{
  "hop_length": 160,
  "spec_augment": false,
  "encoder_qk_norm": false,
  "fusion_encoder_cross_attention_every": 2,
  "init": "torch_default",
  "optimizer": "adamw",
  "beta1": 0.95,
  "epochs": 21.1
}
Rows from block 5 of the audio encoder of a small audio-text matching model, named by matrix and row number. Rows with one number belong to one neuron. Each number is 500 + 25 x the weight over its row's rms, rounded and kept within 0 to 999. All counts start at 0. Numbers have three digits each.
After each neuron's rows are labels from the 100 clips, of 14976, where the neuron reaches its largest size: "strongest on" is what is common among them. Only what is clearly more common there than usual is listed. The data: short pieces for a synthesised band: melody, chords, bass and drums. In brackets: how many of the 100.
# gate: MLP gate (encoder.blocks.5.mlp.gate.weight, 672x256), inputs 172-255
# fc1: MLP up (encoder.blocks.5.mlp.fc1.weight, 672x256), inputs 172-255
# fc2: MLP down (encoder.blocks.5.mlp.fc2.weight, 256x672, transposed), outputs 172-255

gate.30:516517507508477509509480500510486497508544540545463562489496494474515477504471464478489431517470523544493509468513478478508487511473493478531534526519489499505501482500518493511520476519557497491476529475480478489517474488539525478511501498450502514529
fc1.30:515495513483496504474496471520496515483482527532482542515505476486507514523516503479487469569527505502469476463509524464497496499513536518530502472504513520478488491471520503480520477515496536473458499477515486503479518495574477537497492469466515511533
fc2.30:487506496466501542475510520529477501506479518514575430498610532483489561514513511491538510515484576487508489505466491514504491500543503485409513513466479468485478506507505505483492513483505495556511496476506500492541489502488479509484508512483471515531
strongest on: horn-like (43); rimshot (36); ride cymbal (35)

gate.266:533466501512479485507490547487515501476490489518459550517475462490497448467488547514481512489491482502490514484486477468444513503472495505512538507502450506505467528483496524501488475517483500428519477526509486497496526500485516489495498507466520531506
fc1.266:503481500472519509522493534497487485494525495496473538530463472516475480464479526509509471520465458514535486472470493488493511531480470494548471529483486507520475500480508541528503511562463511462503460460502472519503543498550504482504517490469508522538
fc2.266:506523506475489518455492492520510496515520494535525451508587546483462582510510490487534455510494550477521505488476511501518497500534496502439475524531534475502493484512507468499494502452491499557503507491458497500488484531486494475492502481552457498493
strongest on: open hi-hat (44); tempo: 140 to 150 bpm (27)

gate.658:505518497547491481537467508515491474492508503477483495525519511492509463464470552481511539489495506544529513487497525497464483488474480515480473509441523504470456518520521516536468494495493515539547470450464444519496522549508498458512514531533507517538
fc1.658:469478528500520467487514480470487542535515497495509518537510528505498531499510463553528515462514485499497480524507495485504481485471490530480492468525536487505511497521470474451472523559474491519536503473467497509493546519525499502489510534535474500501
fc2.658:529467476498499497546511502504506523505517538473500549526440496472470479522497513457474559460485517518506539540492524495510477505499517484508473520503526487471501487512482455503525522514514532510489500528534502488499516516431512490535513458527497524469
strongest on: horn-like (41); ride cymbal (35)

gate.516:490466494521498471500501533511505515481507493485429576522450490489517450471494517495506500513511477536501501518476501465490502526481480513569523508482468504511487519515486523500513499502510497439478511497486511499472525500499502506506502519503512520513
fc1.516:565515503523473491493539482556500541523523494492481502497475488511488491491516481479470442470545499510505471495505513528493475497503469481546491501464471528531535506513480556513508470524521514479449477472524463500513508523563517535480490479519502499516
fc2.516:491483507478490555484517507476456493524492516507528486480553516525524533482499501478531521482508537482523481500482497503492454491488503512454516520461481472501518508511479500517504535496457462542504487462449504524540508470509465486499525520498474491522
strongest on: pink noise (36); white noise (32)

gate.648:492480531485457481491483487479508493470510478520518485510476510500466507515510497518512460527509496498522481475488496548496544515519497501473499524535541496435510491512482463517528438478512511524569486491483465493461528472475515482499500476521492527510
fc1.648:459537508490471476473522487481488527526532501549504488500509498517461509560497471521476448455471523506520462500510463522460489499531493502514488525545520539538502534531503524534454518474544515514526504533503551485481528505455507484477491494503501491505
fc2.648:538483520464465519455500514513482519491529462533502511502544494504475504478536494465468414492508518524524466454505516513476473486540500479494551495509482522500492470464499508477421479454473498553518519499459484533507473486449527470528495544455544527538
strongest on: marimba-like (27)

gate.168:546533545489506512533490475441556490540497473461494488475487489487488491488493511504486449485504480501508469479537494508516491483500496483449552514455520535503537538505487530518473522519492526458473524493465464498514521535496515533469472510510486510505
fc1.168:487494486479537486461491543488505500489487502526503502505487478512503500518523496546511473475493468490494496461512463487515488511475498527542516524550546479554495508526519451509515526490520473527516509514510496507489534470465522479478522497543513494486
fc2.168:513472481485520478509501488396504474483520470580474528527548497464504534542460466473519512506487527528482480502486461527500547487490501501491485486532505522483506566483487511495456472508540488472512531544465540508450512472498497481516481518461501473478
strongest on: muffled (low-pass) (44)

gate.579:505513534523479454508517513489538530481469534529463537470488502512518503462496537493497475530476464494511521494511496497511523508509502469526536506509466556474486514512508503530525528463522479533511470515458499530427498482487485466513507491484481503459
fc1.579:511529498505518476544481446547515467499503483467483510497512495491491506488501478471500475498505472521522486476485570501496503496525488491520446483464473481498488445483512507530525497479490527528518507470508491478487499518527537479484492508502482508484
fc2.579:491476469535494477459501504561492538477508522525495538500500506500486527538512504529481474514495505457498518487504507502491505478475488522494478485497493482512531439514472485480509495441464486513458524469456537479512475518455504452498511499557496519528
strongest on: shaker (43); marimba-like (27)

gate.470:523466465519499481490492507482559491482506503523450559519485484516508484480473527549471504552479474492506492505528495486480549501507494502544524487501478510458500481508521486520540488503552486469517495481484469494444503479502477472488517494544470515508
fc1.470:505525492471478536481482479515511506452512515516503512522470485463556498450510471467505458484501515503495489491496535522505481504476493466516528463512463476523464463526498487463521474504514483520456510503497512518547478489511475500540472478467483466484
fc2.470:550534498512503501501504479516502493522519508491537502480449498510481470489502503500478480466475485430546465468511500479516470496474537509478528502502511487550509512475529499511511486547418469512483488515514464516535502484469455549492500475522554519505
strongest on: open hi-hat (44)

gate.333:512477504516458496580510504430469472530488476493508545476491504499526487503504523541510573477509477481515491512488489477494526528504497506487544479466531478448487518534500488511474498527525503482542480504482513515483493514485507508487514506561504460514
fc1.333:460471525512543526477529494565495539521516493536535519513519483511489530484494497513452478472496480517517489494466508521455444533481516525499488456519524507538492518492543491491482499498492514506487524552479531509491516516547531479501485481487456545467
fc2.333:523520483489465507508494503494529487496495483468510521490502526531528528495465521436460513507527492503537476483533440499550533497512476481519505518519446516470544493520465552521491509486506523528480519510496507473522513433524516445530530528487524511513
strongest on: shaker (43)

gate.142:481526496511491478523504484452447494496523497488505526481475473528499516476521542535502490502513474459484472521515460535477517522518490530491488520483551522484457538529485527500537489543498483537499485530502474494478503531491511510475489489509530503492
fc1.142:510479532472473483488458501473473489463521462498507468487496494488443485491464528484517523526464462478518532504512518535498468543470489496472503481516533527479477474480520459492470473502476537497549512451477490501500503523551483492530534493523472526502
fc2.142:505508492501502487482494487501504488516473538523515499490497503489533503483492430536510485480504479502522492504531534495509518517525518517497534506506493491535494468470530466447478503479501516518509534517521538473562511517451545541491487495539482472485
strongest on: shaker (41)

gate.440:468500473527524469501472502418458514512494481474493505507528508509508481506507530533462535480482467501477496535509446522501500504474475529478552481489468511521478561530498524504522512523537476483536484502482460497505541516497520502526526471470500486529
fc1.440:496454521462519516506520504465511505495528535515461533480500498497560480492494444506536466481523489483489487486529488495509525480492519509530495473445472487499553526463495494499453459513486518508509483524468520478526518519551535459518511511504511500514
fc2.440:536541498543485536512472458512502489493468541455518492533469515480507515516508532478519498479505461489491470462518521478467495523492487492479485492529520529481473483471492467475506504510497522534503504516471465515475526526466502465512459485516525509464
strongest on: kick (99); drums (99); snare (62); marimba-like (26)

gate.605:468501469548481469528505478489549514492512508532458503490486508512542509498470519514492515523521503527514510476507502488509553507456524508525545519521521490491491558498491488522529467502514483491519486524478484506458494492503496461482473507501536442532
fc1.605:457523455517533514538485462498522493508516514535491470486482550477502509503513505498490531537518497524492485469483525499545506513486507517481551528520497479477447521516490480497516467496508497486504500524485498487458514503482523467486502464504479427515
fc2.605:480492519459543557505532506500455501488498499453485506493500530537472521518538500533542519492511535486533487540475497478505445510520480494486518500433484475511496506498495548479489501519463478517538523429526482530545485494539472516505567480499494505537
strongest on: pink noise (28)

gate.457:540465487490453485535500491494526497510497509515457561511476494517509472480486522530510505538485476504507487473509510494516514529521510487549450506495468494446495484494507505503527469518546512454537483442500464500466516480505504491515497500530482476535
fc1.457:484515517523490525550486451484432518473505464478505461501492495519511473484476490450497510484485451494527505519527473534469510518468521503507429526542458508501455528513489520457490451510515534515477520504502485484521495462560482529489519534482492498458
fc2.457:494480493525517483546497478563520527516512515483522478511513512457501470497502506484466549535522504513477554521481512464482527489488503515492436473425548475477481449498492485512536560516550475488516496498527507449528502479480497494488476518532455486489
strongest on: rimshot (38)

gate.143:489496532509505488572518509461546478525504485493481524513495492490521485490496464481494496525490492496489470479534509505498562469498480484531504491526579485503522532515522532508516479526518488501545505540459509498448496504492484464519494533518510433507
fc1.143:500477508503501495461471542571469505510536526558470481500486458521495522501503547513457468473503537474515472533495485469467475518524516490481519517479444520496474446488493506524513478487513480502504511517483485495497479487494502481500519522472496563542
fc2.143:518537478523474460513484485517538532502498539516495515517470506469512468477525517446504469506518461503491524510496506527449533509470499519515498474487496524505507541479514516499507476517517529508490487535528498463526501493496492448493474503469547471493
strongest on: text has "noise" (29)

gate.530:480528510537497478516500485505547498510526521516467496477510507484498512514498481482480488524484464506515505516544531504516535481492538510503495517474504536489469490525539496493528474492510517500500519481462498513451500539483484451493494485516497484479
fc1.530:465529462501509479478476473531516470489509527486488483477479492483483507487454499512473488494465501541475491521485500523512540510491504546473463514465540488514456516501527465500542486509550488492485541497515476469472484548519499510483478496520488457464
fc2.530:496507504462515541488523500509492478495509505477505511518525509543484527520497547541533487494482546492524502530501494515512482476481491510482521518447478493438488513528500514509467489480492451481549513440533489536522467471589479523505560485509491510546
strongest on: horn-like (46); sine tone (27)

gate.612:502460477518471496498517549472537506498516474539443551506461468501521440500492543485498517490502473506507513461502493456480530520473488498533540509539469509478505555515487495522491491469505498470555497506466481498472514460520502480511476487501514527524
fc1.612:463504492472534501448508498548528532498496545524510516470507548496518511527515473559488506493517511504497490511484536483535521476519503473465555478463468498551491448481497490510509527500519526485501523512540497482481489535461516496507505499463517537520
fc2.612:499534518568486485547472471461520505513516496490500505482440493511518447500510465469475520501522423532511511525541490514513504496490514487552493496509518533487530484475532533497503484546516531459491494554498506474518519514468516482520470509471535458434
strongest on: horn-like (42)

gate.27:520503478483526497480513507527421536465517534425493492489506491555436518527506496492459504509465484519488496498502460476470456492509490484464461494515493537547517490535518516464484527495497513469469490490476520526530504477514509493468459467470500478499
fc1.27:541501500507530476537519489468508497541476487466514480492505525495518523481511467511480495464489461482492509558515530544526475504532513540547503472508515540495523509475493521495514470561490473481477493483486462537514495501488461454462506473493483487505
fc2.27:518504451520480529529477502516488486496485545494522510487511496504463521493507556451515515480516478491477524559470510455533481479468503506495440488489541537525473480495508483489540529435495494506505530443505443507526481499485513486506491463516470493450
strongest on: closed hi-hat (51); rimshot (40)

gate.590:497532505514534496510475460543550483500489510511505488493510476499519473490470479485481489538502476512497487491543481549491514544473500499508507514434465506504501461522515540500505490499553517504477468463509506480497512570489515463536474523492491516503
fc1.590:483500481491512492487532551472479501517524466476501477514508489482462532505527529502493495486531482472530460477486513522526501462523479485492469522449513480463497531537502531488473508489494472496503533473500489504563496483494502506518483516483499527459
fc2.590:510473513532523505551504475529520472537493517493489502481477464472535483511505530456455544531500488552505468524545495532512518522510500529493499483468522520491522520510528497477465558576525524437506481474548503483473503469497470515480503510480475489509
strongest on: rimshot (38); ride cymbal (33)

gate.499:509470498555476462513519520527510507511507497466436544482449486490486427499506522482485500492516465506481531501497486457501502497489516520543490490478478518519519525534507504501473503500498484438524497460476492484487488498507539500510449510503511526514
fc1.499:472496494529507506487526480493508502529515466493551513459509529515447480517512526515543500508485535504509485509494484474491482486479529533470480532519553514496465537483512477464503499468517480473572539476506549462514482465507490490496477538555469485542
fc2.499:479508496486476523525519538525488516486503469476463531505496517552505497505485522506498525513550514540481506522499457476504472499503497484511518510464473493485528513490492530473541509560462502490478506511486470492519468515500522488508532478483502489534
strongest on: rimshot (35)

gate.374:502451487521508480505509532496502494513483503498443525492446447503476465460484520523455472528500484509484530497486507470468494521476503483533535482504439501482490525495506500507468461504489489436539490501481450467495536488522525496488467505444498540531
fc1.374:484511484502472479459532483498516494511511480515526463463520512496513538535500495513517553453518542509463530492493475516531524469498507519459508471545527481487485489484503456512538510444520473509464531545494524477503473474455507503508488484524531497492
fc2.374:531507490522496495524493500498510504495485504465468538489432469524497431467498524510440518487492473506495518532535516484467469516467482497573519474475472533502516476497493553476486522527500492444521497477520493503516517467502496508506507493463525501506
strongest on: open hi-hat (44)

gate.568:484517472515480483519518501457494482493498535467529532511519505523490502481527498443526518537486489486537511507479533509475481508480521467478476503461519481479506483512512487522475515523477505466482490468472461485480544565542522515490523497492490516532
fc1.568:549489487466476522465502539532557538517519536507537480506496518503544546524519481439480454539552524484514498523552511485503543523514512531458461500509461554465486481489495552510499505506470502500489487469524489475500464491473529448497506489485536528520
fc2.568:518515526493532481505474450501502511518535530448514476516512512497518550483528482500523515534521478485486511577503520526472529541501494512482423524434522509482512472504517461489513526500502524514509501474516496461507471519512526485506475501509459493515
strongest on: closed hi-hat (47); rimshot (36)

gate.507:520475498495429514491499506494510482473507469524461523507476497532518462462492528502494476516479470511503485440492520482488546527513504482522479491543486531461488475496524510509519455479506520466562490466506456504466532480518479494508499476526479510491
fc1.507:440510462518497494531510476458544536514518503553488495481510518498524499517519480483551527526486519487521493509484463491498519503526496535477510512475498497477510538462518449510545514495495477508522509533475515519482466494473512482512529500525512496475
fc2.507:486478546514524471464478509516466511508503508559457525504468468498516490517481438468490463493496483552510501483518536475507462491493493481550554512503486514530538490503490468522462553440468525516451506565480526486501488513475503505507498556473515518455
strongest on: closed hi-hat (55); rimshot (41)

gate.152:518456503517500484485496551509518501496516476542430568508471469496528435489492500505495482524506469501511517463485498465482522519483508502558523509510457509485496523492501497520487457484481491452522499525485482500460531471494506468507482522477503526537
fc1.152:567496503496431512497534471470489479539520476483494474523493508475485506528507505526485497459510508521490514487493515488464482529500485509513516504508467547452524492486508515498494485504531524478507531447540468524532481496510507571516470468504521486501
fc2.152:495497464496498499472491506467513498501512460444489521510493498540489518526484510525536562542522493484501489521478496488529462510543505479477536506444486481495479536482506498506523512529508505491506519517532478523543505452497485486496517479505512480554
strongest on: pink noise (49)

gate.496:472499471519467470523521486471540512507506516480469507491496514479564498512475517504516517507502494519518527475510465454523534508505488518504534491488522490442504562488507493509558450493479478509575500510452512477464506487516486480506518512556488427553
fc1.496:467500512462520520572522490465556517528515506517505504505482498488536533532519489460529544506495486502518509506477461467520503505519523490492538503513492491467506546503506471499524488507451476501504527505440519500494491473494508506474499506550495492538
fc2.496:499513506454522513520492486515449495498488509457536464518528514485464514501568492510541508510525531522518494513457478484497475492564479524462464518492524465523488476495498524491474543537471493526515504427505523525528498484516489526484510510538480492513
strongest on: pink noise (30)

gate.500:494478497518510493531502521466516515518478506543465487513515496488557483438483492500480469523497520492496479515515468535534567494457533512477556461517472515497506498536503517528498474481503495528484495513491472508459528511511484492482514498496472493491
fc1.500:535516510536495487543509495509517488466507511464486482541501490494543490435481532490455498544502497513501486551534488551523504491484501483526497472486517517537500528510497537507485529520568489520454465522498471485477522527456491465480508525488520501482
fc2.500:501492477473479521499493494472478484503495481520543499517562498483529543513469468527498504469493540494528501470491452497518514471479463526436520507534494487493511518523483489518488477454518502535527489529524486528463476484517492540492503489501536489551
strongest on: ride cymbal (33)

gate.217:491475466507496457516496480463470521481471494478483497469505523501515513459526537471467542533465495490486503543510527499507510470468524532478529517465551488495501522489529504492518551483551509521509517464507510523466498486501525540466508527547506514520
fc1.217:554549498495490529454534495470521472511514468546507516522503515461524508467494502472466458486505481505521475479475527515474544514503498471522495495504516530500489523445492515529470498485522483537467468527503477496451519510514464512495537514504532476506
fc2.217:467477518479525512484498479414463518496533519518498500520496523520513522493532475485517508512484508489476516524490460521536484505494488518517489487542524489510532566535472524503520479516554522519518501580493541477485498538531496489484528507435540483484
strongest on: horn-like (48); sine tone (28)

gate.604:492453499523512470486502524494509477507527458520492528498472453490481475498516499489510464506525481501527514476481495461453511496476490518560515481506454513499489506513488530499501470464463500482469509493461485471485532497482514490508478520487521515550
fc1.604:480460520450524526460476488503528519479487496540518500524515498487471521522545497508533475438467511532492483455456524462509533539524523500499532498450529491477533503467530456548487516483494510543549479526472491486472506436471498517480548493487486513530
fc2.604:502514468509453502542517501491506505492488481478520488500434513478493446496506495524470519486516467491489504489508491492461488486476488524544472462515477523499502525503488510484507479473534464468510508480544509465495468495502509540495489504497566469510
strongest on: ride cymbal (29); harpsichord-like (27)

gate.556:507491511487516518473486492504481531504538538484467524481522502479463522503479494470462475536484516515498490476521507532509503529483536490497454531547506529511493494516490464514483466449510497494554529456497524487477488509480487477499521511465494517531
fc1.556:438509539488493480521500481442484530488470495514466501524526467526540496478481499530518521450484532483504460511518452489460475462519531523509434494473505514515481527532511507498479521503528519482472529431490503477507476490469488494471483530500471505505
fc2.556:484532496489498490520499499481526479489470495516549442485543510487580471532509491471471509536532491498566467457503470518482524478493482507502520535439471470481535534503509495510501495483486489532545467478471504553497465494541487483476504506486520485543
strongest on: rimshot (35)

gate.542:553525516509447482544461483540473500500524491455510490507511512535464487512497492495519495511506465509496516527488545521486473514508500530526473516524524485506488468510492537514492493519558511514490509445533506484534528511500469527522484530524472471482
fc1.542:533528555510505492569460464537446459513507527478526494516529509492470510477505480464479435511468478513488492507525507519485506515491516482474479502500495541541474484472484533465474501499508473520450477485514494509477519537498482528528482495510534528454
fc2.542:525505541501500523545521460535506504510479501453501454504479480481471511544547508480515498473516492499510479507513460492452492511517503485528475516465520500481531477485494527493470516559503490507498511468497478499501502483511494517518531508485505459482
strongest on: kick (99); drums (99); closed hi-hat (49); shaker (46)

gate.82:511454477538517474519496546497510500492487499514440557496465502492509432498498513518485530538502477514511527504473473482492496528480512518539535506475465467505475533522509465517527484502499490457530481483469485484509522515487509488508475489468485533557
fc1.82:522554508476450496529459470535513476511539531454489521503474493470538498491503447479463429517516485509487488528516521511472498472504525523532485518476460501519503442521513523491518512538487513488492514481529478474528498537571480526504521531506489458522
fc2.82:480477480501519485461501473516489494524481536514510458518534498527510496501493515496496538493517521492504476518487510509520473486490501489467541514509536463523458492517503452488529530484505470489487511542522502516512527471435493502490499470530483506471
strongest on: ride cymbal (33)

gate.95:547557524497492480460462515542488517475508521481478474490489474477473501517508540448474449508454528492478520499498514522496490520513519504503508476513511504505477519502502459485528487506499492483447474451534514507519547512481493512518497469506521530499
fc1.95:454494535535522530471530533470478479471478467523477485511515478542521486539493497470491510502486511504487484457476494536504517494528481527483465512499517513503516467524497536474532466498486502499515515530516493475500501504498493484484531525470488470493
fc2.95:516520507488492519480477505509529513489462521533531475509523531496493480538500507498493448560509523518532496495513512531527501504507535535487484465444510500532512490536478520474530515497469515483439494500523461474470488542520479490478526464522474508532
strongest on: rimshot (43)

gate.214:517475473528515520496503472452492472478484495577472507492501506485501507475505481538498538495496501525512483466510496489488536529501528504507572524524504503465468562481500468508459494465501488529505523518453496489486506448449497444486490519507499509498
fc1.214:488520473503519480443513517512511503492492511526516503490488508501520481500484508518525537515475497486465480496525519503477487490478474469518528512463507470499495456519486450498525486533484463520457547499483504523500501542506525442461490476535499524485
fc2.214:536511517481509507470488480550501498493497473448506505484468530488457486485516522458495494538500481551503486490510525464491433478525503485527427539439530530519480424515524503513483509493552523484513519455537470505534509530518498529497495485508479493489
strongest on: text has "noise" (43); ride cymbal (38)

gate.513:477508499505503481496502509480505496517510569492515521494521499472497483498479503502502483534535522530508476549520515487495538526476526551506500494513497468480472492535528460510500529473520485507457516501483504477500505558424476513445471504536448493503
fc1.513:453514519540518489525491512494490517537514548502500514472508529493526499508527540483487542463526492528473513559497519516517472489486483525517461478440502498534489509497469515473521471519510492484464479559517474481539526546513483526471507519489490491464
fc2.513:526494505468451498461480485504499514504525497531528516485513513526479518486477531542501506508507488482508487476475493486489464500491484523529487488521488510466514439479529523500510508491499495507573486461539514505486478478459491502489523456454528521486
strongest on: horn-like (45)

gate.635:491459470541485474484478517476503469479495489520461547489445451500513420487465519503473533519502472495479502505511498497475531518486505492512531503476440542487488538497516494503507473504492484442533476481498487482456520515526521492517491496481518503532
fc1.635:500507524468513525507472503484461484477506561485487497506488464524482492470501505485497512509472482517543472543500500526461492543529472506518441506458521504504519476513533541483471484560468508481466487486529483491505519502530501485533515538502468479479
fc2.635:464483489476512509445487504531503499495515508537516460493556533482487559510498501496529470527510547475490520504484522515490514475523507521430499521513524458518499480508501457513525505471501486534453524518470503503499478549476514500481476475511456533449
strongest on: open hi-hat (57)

gate.591:487481483539494474507489543495511486492493492504427569490443465477525434478478515511483527529498478503479501476501518473497513503483499512558522488512472522471475504481496484532492466513525490430528494468510475485471537494531504503491483495470479519515
fc1.591:511464461508484481486490536524545519490501487517525502494511491479520489529505500559533570488528534488508511487470491469516541519486521477501555495481432487467513546482503499471538512479533515512570524499542471522489485460498499512510520506525524479572
fc2.591:542504479515519492537495495488503480517498465442470519486470492517500474478488529505478529508489442541523487549495479446514469529491499485555443476452496556472534497528502533489482512538459501453486486450537473488471482497529492517508482493496504497537
strongest on: open hi-hat (62); horn-like (43)

gate.390:491518529541474467511491475498540519495507513523493524480535484494467531455506532518459506481524485471472483427494500503458544502471514520476519521470509513510461497522513476495493492463476527511517488550447471515459518532476484497520494487476498475503
fc1.390:507445495545525469482485467551518484519514516460458536477495538462502535505462486487528470461527501529469536505485517494462489456529507467520481469485495497475530476492459471494528498475471526551453517484485494497492547469539503540492480529513545460518
fc2.390:494517487506505514525492489549504515495468537493529477528513477506518479532481519455485510511536517508505503479508533539532537487467499504452496482486484542487510489516507483484490486532485444487465484484497520502490514535531503433495513489445481489526
strongest on: muffled (low-pass) (32); clarinet-like (29)

gate.320:459482482502452494526487490473552529474476470534487496515523517517509464511500523502483561494498512506492488459518465476544529481498495496521516501522507534472517525492513497509524475462464496478573465491497487496439519436489510494511496488517506492486
fc1.320:512497466520529501432498498507488505487509521522546520516478493508456491523466509498547466485474519508485458463486510530511484511545534466510536498493477540493515486514482487525499481489554528461475498494557464537505505474515514509508505522488502538508
fc2.320:483518496491507473484487514505486519515479516550498490495521519523528534513473502437461544477484475514489511491509504521497505506461498494490541517557487533518528544490500535488500477463492492489576529503479500506485484502489537515480500528460495538496
strongest on: pink noise (33); ride cymbal (30)

gate.481:493467481511519508490535500518522465500523513511498529513485519520527486491517500495475496498520490472515486468493507525530567524475495492460459474530494546490510491568532443501514509447499485506558489526485450503451518509503528469520535520505504505476
fc1.481:492465506482547504559517472469500477496480501462504531495502538487514493484466522518549555474498478474513492521508463552524467474489507513524500496507497507512473544542457471523510484488455494472523528477517509510541461466500497513504500480480511481517
fc2.481:513491511486520518476514543496496502489528482472500508476522546463456523546525513511515487466502467483530502519446476478523492477519511516507448555473453492451525475495486468524470489499481518547514524485466527512552489517512512492485527530507504449577
strongest on: closed hi-hat (50)

gate.100:540464484518453489512508529482538480482498484507452562491463476479543438480483502511495497504514486507496492465503485492497537508475517517515539497523496511452504486522490492483489460489520520458549514491480475488457506460514526496506496490470506513525
fc1.100:476525521484465486527498521487467460497469515556465526472517462537512487527531470473498485449463524498520534485488478515532458460508489476482458523561525494512500517533478461478481479450505462503482471480485513498490494483462460478512472491507518490473
fc2.100:511482490494492507508479523488518514499505530530486499493522510443522517516507483464495473476487532475462516525457530516475501497504498513487451528577462462498489433489476455507471489515516524512529485492467504505487509517545509496490501517483465493520
strongest on: open hi-hat (48); text has "noise" (38)

gate.45:507454487508462479515511526487558487491501489515443540507454477493510438502495527468486479478493486506492512472510492461484549516487513517541510480539466530462494529513501490521488499478478514452547510496459475478438494480500504435492496493487514517538
fc1.45:509459486490465511546519486486521491512510494502496513529467476483534500522466541495523519517514469465506489472480494496518547539468478522496460468519546489433489522494507479511495468510510469501571496477484490492486513460511511450506482469557505468510
fc2.45:526499517444476555480510521506519504499477491523514500483509504531483529486529516496506496467497562544527467441459495459490465489505514497486506533500480475526491500498481493513492498512428511522565517488481512561475515491503434481486544508507535521541
strongest on: horn-like (42)

gate.134:518491465535476489499481501488530489477526505521445513497466505512505447476472518518495530542499483490518495508511528478509545521493503528522523503499474505427450489495514489497518442493576525476534473450516489502487511489509498510506505460486469511526
fc1.134:472467522490513492536475515515476482517482518505478484505540548511482516565514448502551451503490500513527465508496488530496471513531542498469489519520519487499509485493487531510480531524539474543507531487479489518513518513477518499479504503490490489510
fc2.134:518474502509513522480500543525471481532519466507500497500526500470525559497460519548517456510493545536502491525495476476537467522461520519485501474488490510510524501514511551523504471512446436502500519445466490525550497469507501495512507546501505451530
strongest on: open hi-hat (40)

gate.305:491473504532495460505493549508510489497509525531435550503439467491502437484468512491448463497490475524486513469506502489490523511465497511537505488524495515500494509511498493482494496492506480454499491498458485465473513520489544480504487491476486541489
fc1.305:470497472509532494459483552549479523504514517505464498504538476524548477506506452492484457484472515514475490518529512471495460518481491489498503491547455527506522472530496482479522471510454492480468519508523536512493469502538464465527506511496507516476
fc2.305:510517541561484482494506487492493497494486521470567445494551492474573525506504486507507581496516521488466547524520543515477535507478490512469506477518538511515515446475500479501496552480517477479516509492505495457466495476495541539499422529486516513459
strongest on: marimba-like (29); text has "noise" (29); sine tone (25)

gate.582:480522523481466491502527477493526494512509474530489498515484508504572506514476500528517532495510512477507512446509477517556582500485488512515550498563483483433508547521502491533504457516492489498572504480450503494454486453510508461489511486490494471513
fc1.582:532515497460480506475514475537487473496524447492489496469501524490397492546474480496483456490520507509538477510493505533480536500511521482484491491469490501533535469490476520445488498510541491498479513450487537504470518491507467498483504514541534486507
fc2.582:473493488504491518434494556473464493481496508557485518509526444512519512494483481506502459509524548475483465449524483480483511493495525497465522500568469513511500509523484478495513475472440480487514495505466499529502473461542477497512502486458515527481
strongest on: text has "noise" (38)

gate.486:484490524529494482513505502489592502510533511542492504468516497478519512519497469455498492506525486510493505480517473496475549480495541515493512490524483487486490522517516483501502485491531512524482496513458521481441480521490490468465495505496483505481
fc1.486:523542472473474480467469510536488474482495501525516486480521475531463514506480465481511443505520472461500507463551578515478468541499520504489474518493544490555524485482496532517548506477459483516462500497515487484498535535477477495534488514477507547479
fc2.486:497459519541488501466529529523504528517501511544529466493545469489525475468518502471472505471498497529473550511514487479451513505486486514458564528510475464513525487484501541503467530500466505468544522490493497493477495457508511527513464534479479545535
strongest on: marimba-like (32)

gate.34:487531463492501481530480540445521503522525474505513500463528488522546487471473532516530489530458487508480480482492466489469508515505472485517492475532489466476472538513481498495506470528466525545494519525491491523485514523502530464517466497497489473501
fc1.34:465509466499498479465509549552555486532511480544493506479519477488471511489492526553482532505537491504519527495508534489526535474474520532502525522538504456511489493519485448522531505486498512470504497485480537535492457507455514511523518460511501490533
fc2.34:518511527520509517511469501506476511519528519464517508506446480509456474513543484429533546509487445487519528541449518483471483526538524484515455496515540495477480462516508485490532540512452530487459505522511477478498504533467500459495478530493479488462
strongest on: closed hi-hat (53); rimshot (43)